Weights of a small model that predicts nearness at each pixel: 0.659M parameters.
Rows from expert 3 of block 7, named by matrix and row number. Rows with one number belong to one neuron. Each number is 50 + 10 x the weight over the matrix's rms, rounded and kept within 0 to 99. All counts start at 0.
# up: expert up (model.blocks.7.mlp.up, 8x48x96), inputs 0-95
# down: expert down (model.blocks.7.mlp.down, 8x96x48, transposed), outputs 0-95
up.3:48 49 48 48 49 48 49 49 51 53 51 49 52 51 51 49 50 50 50 51 50 51 50 49 51 50 50 50 51 51 51 50 52 51 50 49 50 49 50 51 50 48 50 50 50 49 51 50 49 51 51 51 50 50 50 49 49 49 48 51 50 50 49 49 51 49 50 50 52 52 49 49 49 51 50 49 49 49 50 50 50 50 49 49 51 49 51 48 49 50 50 50 51 49 50 50
down.3:47 50 57 46 52 50 48 50 48 49 51 48 54 52 46 52 48 49 50 52 52 46 48 53 51 49 44 51 46 52 51 44 55 45 47 50 57 50 43 45 54 51 39 48 48 47 51 49 51 49 50 50 54 52 50 51 51 49 50 48 45 48 51 53 52 52 49 49 44 47 49 52 46 52 50 49 50 52 53 49 47 54 47 49 50 52 48 48 51 48 54 50 48 50 54 47
up.4:49 49 50 49 55 50 49 53 49 49 51 48 51 52 52 51 54 49 52 51 48 51 48 48 45 50 53 51 50 53 47 48 52 49 49 50 50 51 46 49 48 53 50 54 52 51 49 51 46 52 51 51 50 52 53 48 56 48 48 44 50 51 51 49 47 48 52 53 49 50 49 50 51 48 51 50 51 47 50 53 54 51 51 50 49 48 47 50 50 51 50 50 47 55 53 51
down.4:47 52 54 50 52 45 50 47 50 53 57 46 57 50 47 55 49 51 47 51 48 48 48 52 54 48 40 53 47 52 56 43 57 45 46 46 58 51 51 45 53 47 38 50 49 47 50 53 52 50 50 45 54 50 48 55 49 47 55 50 42 48 52 49 57 53 50 44 45 50 49 53 50 54 48 47 48 58 52 50 49 60 50 46 50 54 52 45 52 45 56 49 53 52 55 46
up.5:47 52 57 49 52 50 51 51 47 49 49 46 50 56 46 48 49 43 55 51 53 46 49 44 51 50 49 50 50 49 48 50 51 49 51 51 52 46 48 54 48 49 52 53 52 48 52 45 47 52 44 49 55 47 50 51 52 50 46 47 52 48 50 53 47 53 52 54 51 53 50 54 49 49 50 50 50 52 51 49 48 51 51 50 53 54 49 51 46 47 49 48 50 49 51 49
down.5:49 52 54 49 51 48 50 48 50 52 53 44 57 46 47 56 49 54 48 49 48 51 50 53 48 54 43 54 49 48 52 46 53 51 48 49 56 48 45 44 53 51 45 52 48 51 50 50 53 46 45 49 52 50 49 47 52 52 53 49 42 46 51 54 56 48 45 49 47 52 50 49 53 54 43 50 52 54 50 45 52 57 50 45 55 51 47 45 50 45 53 54 51 48 62 48
up.6:33 48 37 66 49 28 60 82 85 55 50 63 78 79 62 62 31 63 77 51 73 36 35 31 18 50 36 49 34 41 71 74 44 51 60 78 41 73 30 51 22 50 57 71 45 35 39 35 64 28 58 69 42 44 90 41 35 57 32 55 61 56 39 53 48 35 35 33 65 71 66 61 44 60 28 11 43 66 44 34 38 52 40 53 42 21 81 57 29 70 61 09 51 63 22 44
down.6:29 71 50 62 24 78 03 12 00 38 89 51 57 56 34 71 29 35 31 32 37 42 42 74 59 47 85 11 44 82 96 70 38 33 66 69 73 49 58 42 66 27 80 08 24 45 40 86 54 71 08 40 47 63 41 87 78 50 71 64 70 73 51 47 39 46 75 99 33 29 24 36 60 61 34 20 70 43 67 29 59 30 61 72 60 62 41 75 41 42 39 50 65 19 44 43
up.7:65 53 29 21 52 64 65 48 58 71 41 61 45 58 70 34 25 67 55 40 56 20 17 32 18 43 54 55 48 14 35 61 55 53 49 30 08 80 45 34 35 50 98 28 62 89 62 30 31 76 74 46 14 63 84 59 68 73 34 54 41 36 47 52 34 69 20 39 99 20 36 47 49 35 56 45 56 51 27 55 57 67 56 38 60 46 71 45 12 64 21 71 84 38 37 62
down.7:90 62 58 48 40 46 58 64 63 11 62 17 35 71 57 77 33 43 60 19 13 56 48 58 37 69 80 07 69 51 74 68 58 52 53 37 31 58 71 51 57 45 40 62 60 23 51 65 41 45 61 55 51 38 37 51 55 64 46 70 46 35 46 30 69 46 40 55 58 62 53 70 40 48 60 16 38 10 46 48 06 58 39 46 33 65 50 64 61 14 64 79 21 39 75 19
up.8:50 51 49 49 49 51 50 51 50 52 49 52 51 51 50 50 49 51 50 50 50 49 50 51 49 49 49 49 49 51 49 49 49 50 51 49 49 50 51 51 49 51 49 51 49 51 51 49 49 49 51 51 51 49 51 49 50 51 49 51 49 49 50 49 50 53 50 51 49 51 50 50 51 51 51 51 49 50 51 50 50 50 50 50 51 51 49 48 50 50 51 50 50 48 50 51
down.8:49 48 55 51 51 46 49 48 48 50 50 48 57 50 48 57 50 52 48 52 49 47 52 56 52 48 41 53 50 48 53 43 56 42 45 50 57 50 50 46 54 51 37 48 49 51 51 54 53 48 48 46 56 53 49 52 53 52 51 50 45 48 50 49 54 50 51 44 45 50 51 50 48 53 49 51 50 54 50 47 50 57 50 52 55 55 46 48 52 46 52 51 52 50 54 47
up.9:47 53 51 47 50 50 50 48 50 54 49 49 51 55 51 50 51 49 48 52 51 53 51 53 47 50 48 51 53 50 49 53 50 51 51 51 51 46 49 54 47 50 51 49 48 53 50 47 49 51 48 53 51 53 49 54 46 51 47 50 49 50 51 46 52 51 54 46 51 49 51 52 51 53 47 48 47 51 49 49 54 50 49 48 49 46 50 46 54 48 50 51 52 50 47 49
down.9:52 50 55 48 51 49 50 49 51 50 53 46 57 54 49 52 44 51 50 50 47 43 52 56 51 52 43 47 49 51 50 44 58 44 41 49 58 51 46 47 55 53 41 50 51 45 51 47 52 51 52 50 55 51 49 55 45 51 50 52 41 46 52 58 52 51 50 48 48 53 53 50 49 50 50 52 46 49 51 51 49 49 44 50 48 53 51 46 51 50 54 48 48 51 53 49
up.10:49 51 51 51 50 50 50 50 50 51 50 50 50 50 49 50 49 50 50 50 51 49 49 49 50 50 51 49 50 50 50 50 51 50 49 51 51 51 50 49 49 50 51 51 50 48 50 50 50 49 50 50 51 51 51 50 50 50 49 50 50 50 50 50 50 50 50 51 49 50 51 49 51 51 50 49 49 50 50 50 49 50 50 50 49 49 50 49 49 51 51 50 50 51 50 50
down.10:48 49 54 48 51 46 50 49 49 51 51 47 55 51 47 55 46 51 51 50 50 48 52 55 48 49 44 53 48 50 51 47 55 43 46 47 53 51 47 44 55 51 40 46 49 53 51 53 52 49 48 47 54 53 51 52 52 48 51 49 45 47 50 51 56 50 49 44 45 49 49 48 48 52 49 50 49 55 51 49 49 55 48 50 51 52 47 49 50 46 53 50 52 50 54 47
up.11:58 78 12 45 27 64 65 92 54 33 32 27 29 18 74 69 75 36 84 46 58 08 51 76 18 64 52 49 55 23 55 13 76 26 27 37 00 65 69 38 29 49 66 43 36 31 40 70 66 41 75 29 63 72 72 77 89 52 71 51 27 73 50 55 56 64 78 14 44 74 42 38 57 39 47 34 78 76 64 47 80 99 50 42 30 45 28 53 73 46 11 52 42 29 52 74
down.11:52 46 51 56 62 34 70 51 41 82 69 70 51 78 42 38 61 59 41 81 18 46 32 80 68 45 58 52 78 63 37 79 56 60 53 50 48 28 50 49 49 27 02 45 59 83 48 52 48 42 35 37 15 00 52 40 60 74 51 78 99 46 80 34 59 80 60 86 21 89 30 51 64 48 68 35 49 40 37 32 45 58 58 41 55 53 46 32 58 49 52 64 48 50 82 28
up.12:47 51 48 53 54 54 50 52 50 49 47 51 46 47 53 48 53 50 52 52 52 43 51 51 47 48 54 49 52 51 49 54 50 51 51 48 51 48 50 52 48 46 48 49 51 52 55 51 50 51 51 54 50 50 51 51 49 51 49 53 50 48 48 46 50 50 47 54 47 45 54 48 49 48 50 55 48 51 48 50 50 52 52 51 52 49 47 48 53 50 49 50 53 53 48 50
down.12:46 50 52 48 56 53 44 49 52 48 47 42 52 51 45 50 48 49 48 53 56 52 52 49 48 46 37 47 54 48 50 44 54 44 46 52 60 50 42 47 51 50 44 53 49 50 51 45 51 54 48 47 55 56 51 55 50 49 54 48 47 49 46 55 53 45 46 46 45 45 51 50 46 50 49 52 50 51 52 53 47 52 48 49 49 54 50 49 53 50 52 50 41 49 51 56
up.13:46 50 48 51 52 49 56 52 51 56 54 50 49 52 48 51 48 51 48 52 53 49 50 52 50 50 48 47 53 49 50 50 53 50 49 49 50 49 49 52 52 49 50 48 48 53 51 49 51 53 50 51 49 51 50 51 49 50 49 49 48 50 51 52 48 51 49 50 52 51 51 47 50 51 52 48 47 51 52 47 52 49 49 52 52 51 47 46 54 50 56 51 47 49 49 49
down.13:50 52 57 47 49 50 42 46 53 50 49 49 59 51 45 53 44 46 48 51 50 49 51 60 52 51 42 47 52 56 48 49 54 41 46 56 59 51 44 44 54 52 41 47 48 45 51 49 54 50 50 52 57 52 50 49 52 50 55 50 46 48 47 53 54 48 46 43 43 47 51 52 52 53 48 51 50 51 49 53 47 51 50 50 52 52 46 49 51 50 51 49 47 48 56 48
up.14:51 51 49 47 54 47 51 48 51 52 50 48 48 48 53 49 51 54 53 50 51 50 48 53 49 51 50 53 53 48 51 51 48 52 49 49 46 49 45 53 49 53 53 49 50 53 50 52 51 51 52 52 50 49 52 50 45 51 47 49 45 48 49 49 50 48 48 49 49 48 52 49 47 51 49 48 49 51 47 49 55 53 50 51 50 51 47 47 53 48 51 48 49 52 48 47
down.14:50 51 56 47 44 46 48 48 48 51 52 47 56 54 47 55 49 50 49 54 48 47 55 56 47 50 41 49 53 47 47 45 54 41 40 52 55 53 48 47 56 53 44 47 49 47 54 49 50 47 51 52 54 53 52 50 54 46 55 51 44 51 46 50 50 44 42 48 47 48 51 54 48 51 48 58 51 55 52 48 48 55 47 53 51 52 46 48 53 49 53 47 49 47 54 46
up.15:49 49 50 49 51 51 50 52 53 48 50 51 48 47 50 50 51 51 47 51 50 50 50 50 49 49 50 52 49 52 50 52 49 49 50 50 50 51 48 50 49 48 50 52 49 53 51 51 51 50 51 50 49 51 50 51 47 51 49 51 52 49 50 49 51 51 53 50 49 51 50 51 52 52 52 51 49 51 52 51 50 49 51 49 51 49 50 51 49 49 52 50 49 49 49 52
down.15:46 53 55 50 51 45 49 48 49 53 52 47 58 51 47 54 49 53 47 52 45 46 50 58 51 50 42 53 50 45 50 44 55 44 45 50 57 50 50 43 56 51 37 46 49 50 53 53 49 44 49 47 56 52 50 50 52 47 50 50 46 48 52 49 53 48 46 47 43 49 48 50 49 55 46 49 52 53 51 48 48 58 49 47 51 53 48 46 52 48 54 49 50 53 54 46
up.16:49 51 49 49 49 49 50 50 50 49 50 49 50 49 47 50 50 50 50 51 48 49 49 51 50 50 51 51 49 50 49 50 50 50 51 50 50 50 50 52 50 49 51 51 51 50 50 51 50 51 50 53 50 50 50 50 49 49 49 53 49 52 51 51 48 51 49 51 50 49 50 49 48 49 50 51 50 51 50 50 53 51 51 51 52 51 50 49 50 51 49 51 52 50 50 50
down.16:47 51 54 49 50 48 46 48 50 52 51 45 54 50 49 52 49 53 45 51 46 49 52 56 52 48 43 50 52 50 50 45 53 45 45 49 52 51 47 45 56 52 37 46 50 52 52 54 52 48 47 49 53 52 49 46 52 49 49 48 44 48 50 47 54 48 46 47 45 50 50 52 49 52 46 54 51 54 52 49 48 58 50 50 52 54 44 48 55 46 52 52 54 50 57 44
up.17:32 99 51 47 30 67 63 58 74 02 36 06 63 91 50 94 85 66 55 72 37 02 52 83 70 55 69 43 47 91 24 23 10 32 30 36 10 22 67 44 38 26 68 46 56 20 93 79 52 51 47 55 47 57 99 35 40 56 60 81 47 46 43 35 82 57 53 45 03 72 57 53 47 58 55 43 58 67 51 38 63 54 68 22 41 61 69 27 89 73 36 28 46 54 41 63
down.17:71 41 49 79 45 32 30 79 65 62 40 26 43 46 61 44 25 50 49 57 15 41 68 58 31 54 17 29 56 18 33 72 34 81 30 39 44 59 58 48 47 34 44 27 34 23 59 49 58 43 68 75 58 69 76 63 38 36 93 57 30 88 53 34 40 17 63 64 37 58 50 37 26 27 48 47 73 65 72 65 20 34 70 51 47 99 61 36 26 21 48 71 48 61 49 65
up.18:44 44 49 47 47 52 52 55 50 53 54 58 44 45 49 46 51 47 45 48 44 47 48 55 40 45 48 52 52 49 55 53 49 51 52 48 51 52 53 53 49 50 47 51 50 45 51 65 53 59 48 51 44 53 49 53 48 46 49 50 55 52 47 42 55 51 53 46 52 48 53 48 51 48 53 51 49 48 48 51 50 52 50 45 53 54 50 51 51 49 52 48 53 48 51 49
down.18:51 51 53 52 47 51 50 48 55 54 52 40 54 50 48 55 51 55 51 59 45 41 50 59 52 48 40 57 45 50 52 43 54 40 40 53 55 56 45 55 51 46 38 52 41 48 59 51 54 49 52 47 54 57 53 53 54 50 49 50 45 48 45 49 51 47 42 44 43 46 45 46 49 53 49 56 54 54 51 53 50 60 52 51 52 56 45 46 51 40 55 55 43 54 54 51
up.19:47 50 52 50 49 49 49 50 51 50 50 53 51 50 51 48 51 51 51 48 50 50 51 49 50 49 50 51 49 51 50 50 50 48 48 48 48 49 49 50 48 51 49 50 49 51 48 48 49 50 48 51 50 50 49 49 51 50 49 49 49 50 49 49 51 52 50 50 49 50 52 49 49 52 50 53 52 50 50 49 49 48 50 49 50 53 52 49 50 52 51 51 51 51 50 47
down.19:51 49 55 46 49 52 51 48 53 50 50 44 52 52 49 50 47 50 49 51 50 47 50 53 48 48 43 49 48 48 54 51 57 47 46 52 58 52 48 44 57 49 40 47 49 52 53 48 52 51 49 47 53 52 53 52 53 48 50 50 45 50 52 55 56 51 43 45 45 47 48 51 50 52 50 53 50 52 50 49 49 56 48 49 50 53 49 47 54 48 57 48 52 50 56 49
up.20:48 49 48 51 49 51 52 49 51 53 49 52 49 51 49 51 50 49 50 52 49 49 51 52 49 52 51 49 48 51 48 51 50 53 50 49 49 49 52 48 49 48 50 52 51 47 52 49 51 52 51 49 51 52 48 52 50 51 48 51 50 50 52 49 51 51 52 49 49 49 50 49 48 50 49 51 48 51 53 50 51 52 51 49 48 49 51 48 52 50 52 49 48 50 48 50
down.20:47 51 55 51 49 50 49 49 50 53 51 44 55 50 48 55 47 48 50 51 51 47 49 53 51 48 45 49 52 50 53 46 54 47 43 49 58 53 49 46 55 49 43 47 48 50 52 50 50 47 53 51 52 54 50 50 51 52 53 51 45 47 52 49 54 47 45 48 48 50 52 49 49 51 48 50 48 52 53 51 44 52 47 47 52 51 48 49 49 49 52 50 50 51 52 48
up.21:38 32 54 63 42 46 53 41 69 81 55 63 63 36 38 33 51 64 56 61 53 50 54 53 57 99 55 43 66 57 48 47 48 67 40 22 24 40 47 24 38 31 89 87 79 46 38 42 38 44 27 44 69 27 41 34 38 42 54 34 44 38 33 26 55 52 33 38 43 32 73 43 47 29 39 33 64 80 31 18 18 56 47 75 64 57 58 59 57 39 38 49 81 44 44 75
down.21:58 58 17 40 50 22 75 33 78 60 12 77 43 44 41 17 35 43 36 59 32 74 61 35 56 47 46 48 70 32 64 50 95 99 29 34 62 55 26 50 69 35 50 39 72 27 41 71 39 51 71 32 24 69 55 15 52 23 75 47 67 46 62 54 64 49 65 83 41 30 31 66 68 76 35 41 71 25 40 54 63 40 74 14 63 61 42 33 37 53 46 38 42 54 52 54
up.22:21 37 71 41 46 27 42 40 43 57 57 63 69 59 51 47 44 47 50 41 31 81 44 58 45 46 71 20 55 60 37 38 68 56 64 63 41 47 45 69 71 26 36 49 64 18 59 21 51 41 34 22 46 23 69 46 51 70 59 57 24 46 72 75 46 72 49 87 74 55 41 26 45 82 60 61 77 49 76 39 99 24 59 47 54 11 74 34 40 52 46 68 59 77 45 47
down.22:69 34 54 55 74 83 33 49 65 36 44 22 50 74 60 63 25 60 47 37 27 56 48 43 52 54 78 66 55 31 33 47 23 80 58 75 51 65 58 59 43 72 47 62 30 44 24 36 44 53 68 65 49 69 41 86 59 42 47 60 59 29 40 58 56 32 35 22 67 50 54 48 66 52 36 51 28 31 20 68 41 29 63 89 89 62 34 64 68 48 38 18 58 45 32 68
up.23:49 49 49 50 50 49 51 55 52 50 54 52 47 49 49 51 50 51 50 48 52 51 51 51 48 51 51 51 49 51 51 54 49 50 47 49 50 49 51 47 47 49 53 51 49 52 49 51 48 49 51 52 52 51 53 52 49 49 47 53 49 51 48 49 49 52 49 49 51 48 51 50 49 49 53 51 49 48 47 50 50 51 48 49 48 52 51 49 48 51 49 50 55 49 50 49
down.23:50 51 56 50 51 49 48 48 51 50 53 48 59 50 45 52 46 49 48 51 47 46 48 54 51 49 41 50 53 50 51 50 56 43 45 53 57 48 45 47 59 49 40 52 52 50 50 54 53 53 49 47 55 52 47 51 50 49 51 49 43 46 50 52 57 50 46 49 41 53 49 52 49 54 46 53 47 51 52 50 47 56 46 50 51 55 47 49 51 45 57 53 48 52 56 41
up.24:49 48 49 49 49 50 50 49 50 49 51 51 52 50 50 49 50 50 49 49 49 50 51 50 49 50 50 50 50 50 49 50 52 51 50 49 50 48 49 49 50 50 51 51 51 50 50 50 51 49 49 51 50 49 51 51 49 49 49 50 49 51 49 50 49 50 49 51 49 51 51 51 51 52 50 50 49 50 50 49 49 52 50 49 52 49 50 50 49 51 50 50 50 51 50 49
down.24:47 50 56 48 51 49 49 49 49 50 47 46 56 52 48 53 51 51 48 51 48 47 49 56 51 48 44 50 51 50 52 43 55 45 45 49 54 51 47 45 55 51 38 50 48 51 50 51 49 49 50 50 54 55 52 49 52 49 49 50 42 49 52 52 55 50 48 48 46 46 50 48 48 52 49 51 49 51 52 48 47 57 48 49 52 52 47 48 52 47 54 48 52 51 56 47
up.25:51 51 49 50 51 52 51 50 50 50 50 51 50 48 49 51 50 50 49 49 52 49 49 50 51 51 50 52 50 49 51 49 50 50 52 51 50 52 52 49 50 50 50 48 49 49 50 51 49 50 50 50 51 49 50 49 49 51 49 51 50 50 50 49 49 51 50 49 50 50 51 50 50 52 51 51 50 51 48 50 50 49 51 50 51 51 50 49 51 50 50 49 50 50 51 49
down.25:47 51 53 47 53 47 50 49 49 51 51 46 55 52 44 55 48 52 50 53 51 47 50 52 50 48 43 53 50 49 51 46 52 42 45 49 56 52 48 45 56 51 39 51 49 50 52 50 53 48 50 48 51 51 53 49 51 49 51 48 43 52 52 51 53 49 52 45 45 46 51 52 46 54 47 51 52 54 51 48 47 58 46 49 53 51 48 48 54 49 52 48 52 50 57 46
up.26:51 50 51 50 51 50 50 50 49 50 51 50 50 52 49 50 50 50 50 50 51 50 51 50 49 49 51 50 50 49 49 51 50 51 50 49 50 50 49 49 50 50 49 51 52 50 51 52 50 50 52 51 50 50 50 49 50 49 49 50 49 51 50 51 49 49 50 49 50 50 50 49 49 51 51 50 48 51 50 50 49 50 50 49 50 49 50 50 50 51 51 51 50 49 48 49
down.26:44 51 53 49 54 46 49 47 49 52 51 47 56 52 47 54 50 51 50 53 51 44 52 57 50 49 44 52 49 51 49 43 55 46 45 51 54 53 50 48 54 49 44 50 47 52 51 50 53 48 48 48 55 52 47 52 51 50 49 49 44 49 50 50 52 51 47 48 45 47 49 55 47 52 47 50 50 51 53 47 50 57 49 48 49 52 47 50 51 48 55 48 50 49 52 49
up.27:47 49 49 50 49 52 48 51 50 52 53 47 50 50 50 51 51 50 52 52 48 50 51 47 48 48 52 48 51 51 50 49 51 48 48 50 46 49 50 50 50 49 52 52 50 51 52 50 49 51 50 53 50 51 50 49 49 47 48 49 52 50 50 46 49 51 52 53 49 51 51 50 50 49 48 50 51 48 51 52 51 52 51 48 54 48 51 49 50 48 51 51 49 52 50 52
down.27:46 53 52 49 49 47 50 48 47 51 51 46 57 48 51 52 48 51 50 51 45 48 50 56 50 46 39 55 52 48 53 41 53 45 43 48 52 53 47 46 56 49 35 48 52 47 50 53 50 49 49 50 56 51 49 51 51 46 49 48 44 50 46 48 56 48 48 47 42 48 49 53 49 54 47 54 48 55 54 54 45 60 48 48 52 58 51 50 54 46 53 53 52 53 56 47
up.28:52 50 52 48 50 51 51 50 49 53 50 49 51 49 48 50 50 50 50 50 52 49 51 49 49 48 49 51 51 49 49 49 50 49 50 50 49 51 51 53 50 52 50 50 51 51 50 50 51 50 51 51 49 50 52 52 48 50 50 51 49 51 50 48 49 50 52 51 51 48 50 51 48 50 49 49 50 50 48 50 51 51 50 51 50 51 51 48 51 50 49 51 51 51 49 50
down.28:49 50 54 50 50 46 51 47 51 51 51 49 54 52 48 54 49 52 47 51 46 48 53 56 52 48 44 50 49 49 51 46 56 45 45 50 56 47 49 45 57 51 40 46 51 47 53 52 51 52 47 50 54 51 49 51 51 49 47 51 42 49 49 52 56 52 50 46 43 50 48 50 51 52 48 54 46 56 52 47 46 55 47 52 52 55 46 48 50 48 54 51 54 52 52 45
up.29:60 51 60 23 80 43 11 28 45 77 32 51 35 75 69 69 44 25 62 18 56 40 48 27 65 53 70 54 68 74 44 64 29 54 32 51 35 24 63 62 71 72 14 77 46 48 54 35 32 36 32 64 65 83 70 56 68 63 55 76 44 64 51 52 63 36 68 53 54 49 37 51 43 41 23 53 37 52 46 33 52 53 36 55 64 53 70 51 46 53 78 41 38 56 56 28
down.29:45 58 73 60 54 68 40 70 47 43 11 54 12 87 27 62 85 43 44 56 43 76 42 92 58 41 30 65 27 54 56 40 65 50 30 41 66 64 35 34 33 37 52 55 65 62 36 37 63 51 36 35 40 52 47 72 38 54 31 68 60 81 05 41 66 27 39 30 36 12 57 79 49 66 62 39 40 70 48 42 50 54 57 67 51 52 47 97 29 65 33 50 62 77 68 54
up.30:50 50 50 49 51 50 50 51 51 50 50 51 50 50 53 48 50 49 52 48 52 49 47 51 47 49 50 52 51 52 50 51 49 50 52 51 49 49 48 50 49 51 50 49 51 52 49 49 49 51 48 50 49 50 51 50 48 49 48 51 50 49 50 50 50 53 52 51 50 47 50 53 50 50 51 52 51 51 50 52 52 53 51 50 51 51 48 51 48 50 51 50 51 52 49 49
down.30:48 49 52 50 48 45 50 48 53 53 51 48 57 53 45 52 50 53 50 50 46 50 53 54 50 47 41 49 50 50 50 42 54 44 45 48 57 52 50 47 55 51 38 48 46 49 54 53 53 48 48 47 53 52 50 51 53 47 52 52 47 47 50 48 53 48 46 47 44 49 50 49 48 55 47 52 50 54 52 46 50 58 49 50 52 52 47 46 50 47 56 50 52 51 57 46
up.31:54 34 21 52 66 21 48 27 50 53 27 60 54 64 51 71 50 48 44 59 81 72 51 26 37 83 66 62 19 41 66 81 31 45 62 68 68 61 48 31 46 28 52 34 29 33 23 70 62 68 23 29 33 55 54 42 62 40 40 69 48 72 62 44 23 35 76 47 43 70 27 64 36 54 61 47 67 74 22 30 54 50 52 76 36 58 44 50 25 21 57 61 77 60 58 51
down.31:33 44 55 24 58 71 56 55 42 53 64 41 51 42 21 73 58 62 55 42 71 17 51 38 44 36 47 64 76 65 46 68 43 39 33 54 63 45 52 50 56 65 34 57 77 74 30 37 64 64 40 47 65 50 18 46 53 24 37 51 25 46 43 63 50 45 47 53 94 28 73 48 41 64 54 50 42 43 69 63 41 29 40 39 38 28 64 24 68 83 74 31 45 55 63 52
up.32:67 50 66 71 57 92 36 43 30 55 71 64 73 22 54 62 41 45 31 43 42 28 31 34 58 58 60 66 45 40 60 43 42 66 29 48 25 26 57 49 41 61 44 57 46 38 39 56 34 58 39 66 26 73 89 40 52 59 41 72 24 58 43 43 58 37 51 09 93 57 47 75 21 94 46 67 37 64 55 74 75 48 55 62 46 67 58 36 67 49 39 54 74 41 51 28
down.32:40 53 57 54 21 53 91 50 44 96 54 38 74 54 60 53 65 36 31 37 36 59 46 52 63 80 65 66 53 22 78 56 70 52 56 68 44 54 31 56 69 88 58 45 59 57 45 55 58 43 68 33 58 34 33 61 53 51 61 60 72 46 41 53 43 45 27 52 17 62 46 45 11 61 25 29 34 59 25 56 78 42 34 57 37 38 46 33 31 38 55 48 53 71 68 00
up.33:41 39 42 40 34 75 84 32 84 25 60 55 31 43 61 58 55 37 67 42 69 75 34 39 34 48 61 28 38 72 56 61 55 27 64 35 37 43 45 66 31 42 65 43 76 60 27 44 41 47 44 31 41 60 63 74 65 06 63 58 58 46 58 47 27 50 67 68 49 61 63 39 91 56 53 39 52 61 38 66 50 39 76 29 31 51 41 23 30 61 48 54 34 73 27 76
down.33:49 42 52 62 53 86 27 52 45 56 69 40 56 48 63 30 22 48 53 43 26 64 59 67 63 80 39 18 50 36 53 42 47 50 38 52 71 67 43 39 50 38 54 44 34 59 63 56 24 60 80 72 17 52 75 55 68 86 66 39 15 86 58 46 53 30 48 46 49 50 23 51 59 44 40 45 55 42 74 23 49 25 44 44 34 80 52 97 61 30 69 73 56 31 75 49
up.34:49 50 49 47 51 52 51 50 50 51 51 50 51 48 48 53 50 51 48 50 51 50 51 49 51 48 52 50 50 48 51 52 49 51 48 51 50 51 48 49 50 49 49 51 48 52 51 50 48 49 51 51 47 49 50 52 50 51 48 51 50 51 50 48 49 49 51 52 52 50 52 49 51 49 49 51 48 50 48 52 49 52 51 48 50 49 50 48 49 49 50 50 50 50 50 48
down.34:48 51 53 46 52 49 52 48 49 46 50 42 54 51 48 49 47 51 50 50 47 49 53 53 50 50 46 52 49 52 51 47 54 44 46 47 55 52 46 45 54 47 43 50 50 51 50 50 53 50 47 51 50 53 51 51 50 50 49 50 45 49 49 52 53 50 48 48 46 52 51 54 50 52 48 50 50 52 51 48 44 49 46 50 50 54 49 47 53 51 55 52 48 50 54 49
up.35:49 50 49 52 51 49 53 51 52 50 49 51 49 48 50 51 52 47 50 54 49 48 51 51 46 48 50 50 48 50 51 53 49 52 52 50 51 49 52 52 46 50 52 51 51 52 49 52 52 50 51 50 48 48 51 49 51 51 49 50 50 50 48 50 54 51 50 49 49 52 51 50 48 52 52 51 47 51 50 53 50 50 48 51 51 50 50 48 50 50 53 49 49 52 48 49
down.35:50 52 55 49 50 45 43 46 46 50 50 49 56 51 45 54 45 54 46 52 46 48 54 59 51 49 42 52 50 52 48 48 51 44 42 50 56 49 48 48 57 51 36 45 49 53 52 56 52 48 49 51 57 53 54 50 55 50 52 47 44 48 52 51 52 48 47 49 44 50 52 47 48 51 47 54 51 57 50 46 47 59 51 51 47 54 48 50 54 48 55 49 50 51 56 46
up.36:52 54 51 45 52 51 51 47 49 50 52 49 53 51 50 50 48 47 50 49 53 48 49 51 51 50 49 51 51 50 48 49 54 49 52 52 52 48 52 50 48 49 48 50 49 52 51 51 49 51 48 51 48 50 53 50 51 50 48 49 52 50 50 49 49 50 53 49 49 49 50 50 50 52 54 52 49 52 52 49 47 48 52 50 54 48 48 51 49 49 51 51 47 51 51 51
down.36:48 53 54 47 52 51 50 51 47 51 50 48 53 53 45 55 48 50 49 52 49 44 51 53 47 49 42 51 47 51 51 44 57 47 46 48 56 49 51 46 56 50 43 52 48 51 51 51 54 49 50 49 52 53 50 52 50 48 50 47 47 51 52 52 51 49 47 44 43 47 47 52 51 52 47 51 49 50 47 45 46 52 47 49 51 51 51 46 51 48 55 49 46 53 56 49
up.37:50 51 50 49 49 50 51 50 51 50 50 51 50 51 50 51 50 50 50 50 51 50 51 49 51 50 50 50 50 48 50 50 50 50 50 50 50 51 49 49 50 50 50 50 49 50 50 50 50 50 49 51 50 50 51 50 51 49 49 50 49 51 50 50 49 50 50 50 50 50 50 50 50 51 51 50 50 50 50 50 50 50 50 49 50 50 50 49 51 50 50 50 49 50 50 49
down.37:49 51 54 49 49 50 48 47 47 52 52 47 55 51 48 54 48 50 50 50 49 49 52 57 50 50 43 48 47 51 52 45 55 44 46 50 56 50 48 43 58 51 45 54 46 51 51 53 55 50 49 50 49 53 51 54 53 49 51 50 46 48 50 52 54 49 46 46 45 49 49 51 47 53 49 51 48 49 48 49 48 53 50 53 51 53 47 47 52 50 55 48 51 50 54 50
up.38:49 50 49 50 49 49 50 51 51 50 51 51 48 49 49 49 51 50 48 49 50 49 50 51 48 49 53 53 50 51 49 47 48 49 49 47 51 51 51 50 52 50 48 50 50 52 51 49 51 48 50 49 47 49 50 50 49 51 51 49 51 50 50 50 49 50 51 50 52 51 49 51 50 52 51 52 50 52 50 53 50 51 50 50 51 47 50 50 50 50 54 50 51 51 48 49
down.38:48 49 54 46 54 51 48 46 49 49 54 46 56 49 46 53 47 51 49 51 51 46 53 54 49 50 43 49 51 52 53 46 55 45 45 49 54 49 48 44 55 50 43 47 49 53 52 52 55 51 51 49 51 52 52 51 48 48 51 50 44 50 51 50 53 51 48 48 46 47 48 50 48 52 48 47 51 53 54 51 46 52 49 50 48 53 49 47 50 50 54 52 53 50 55 51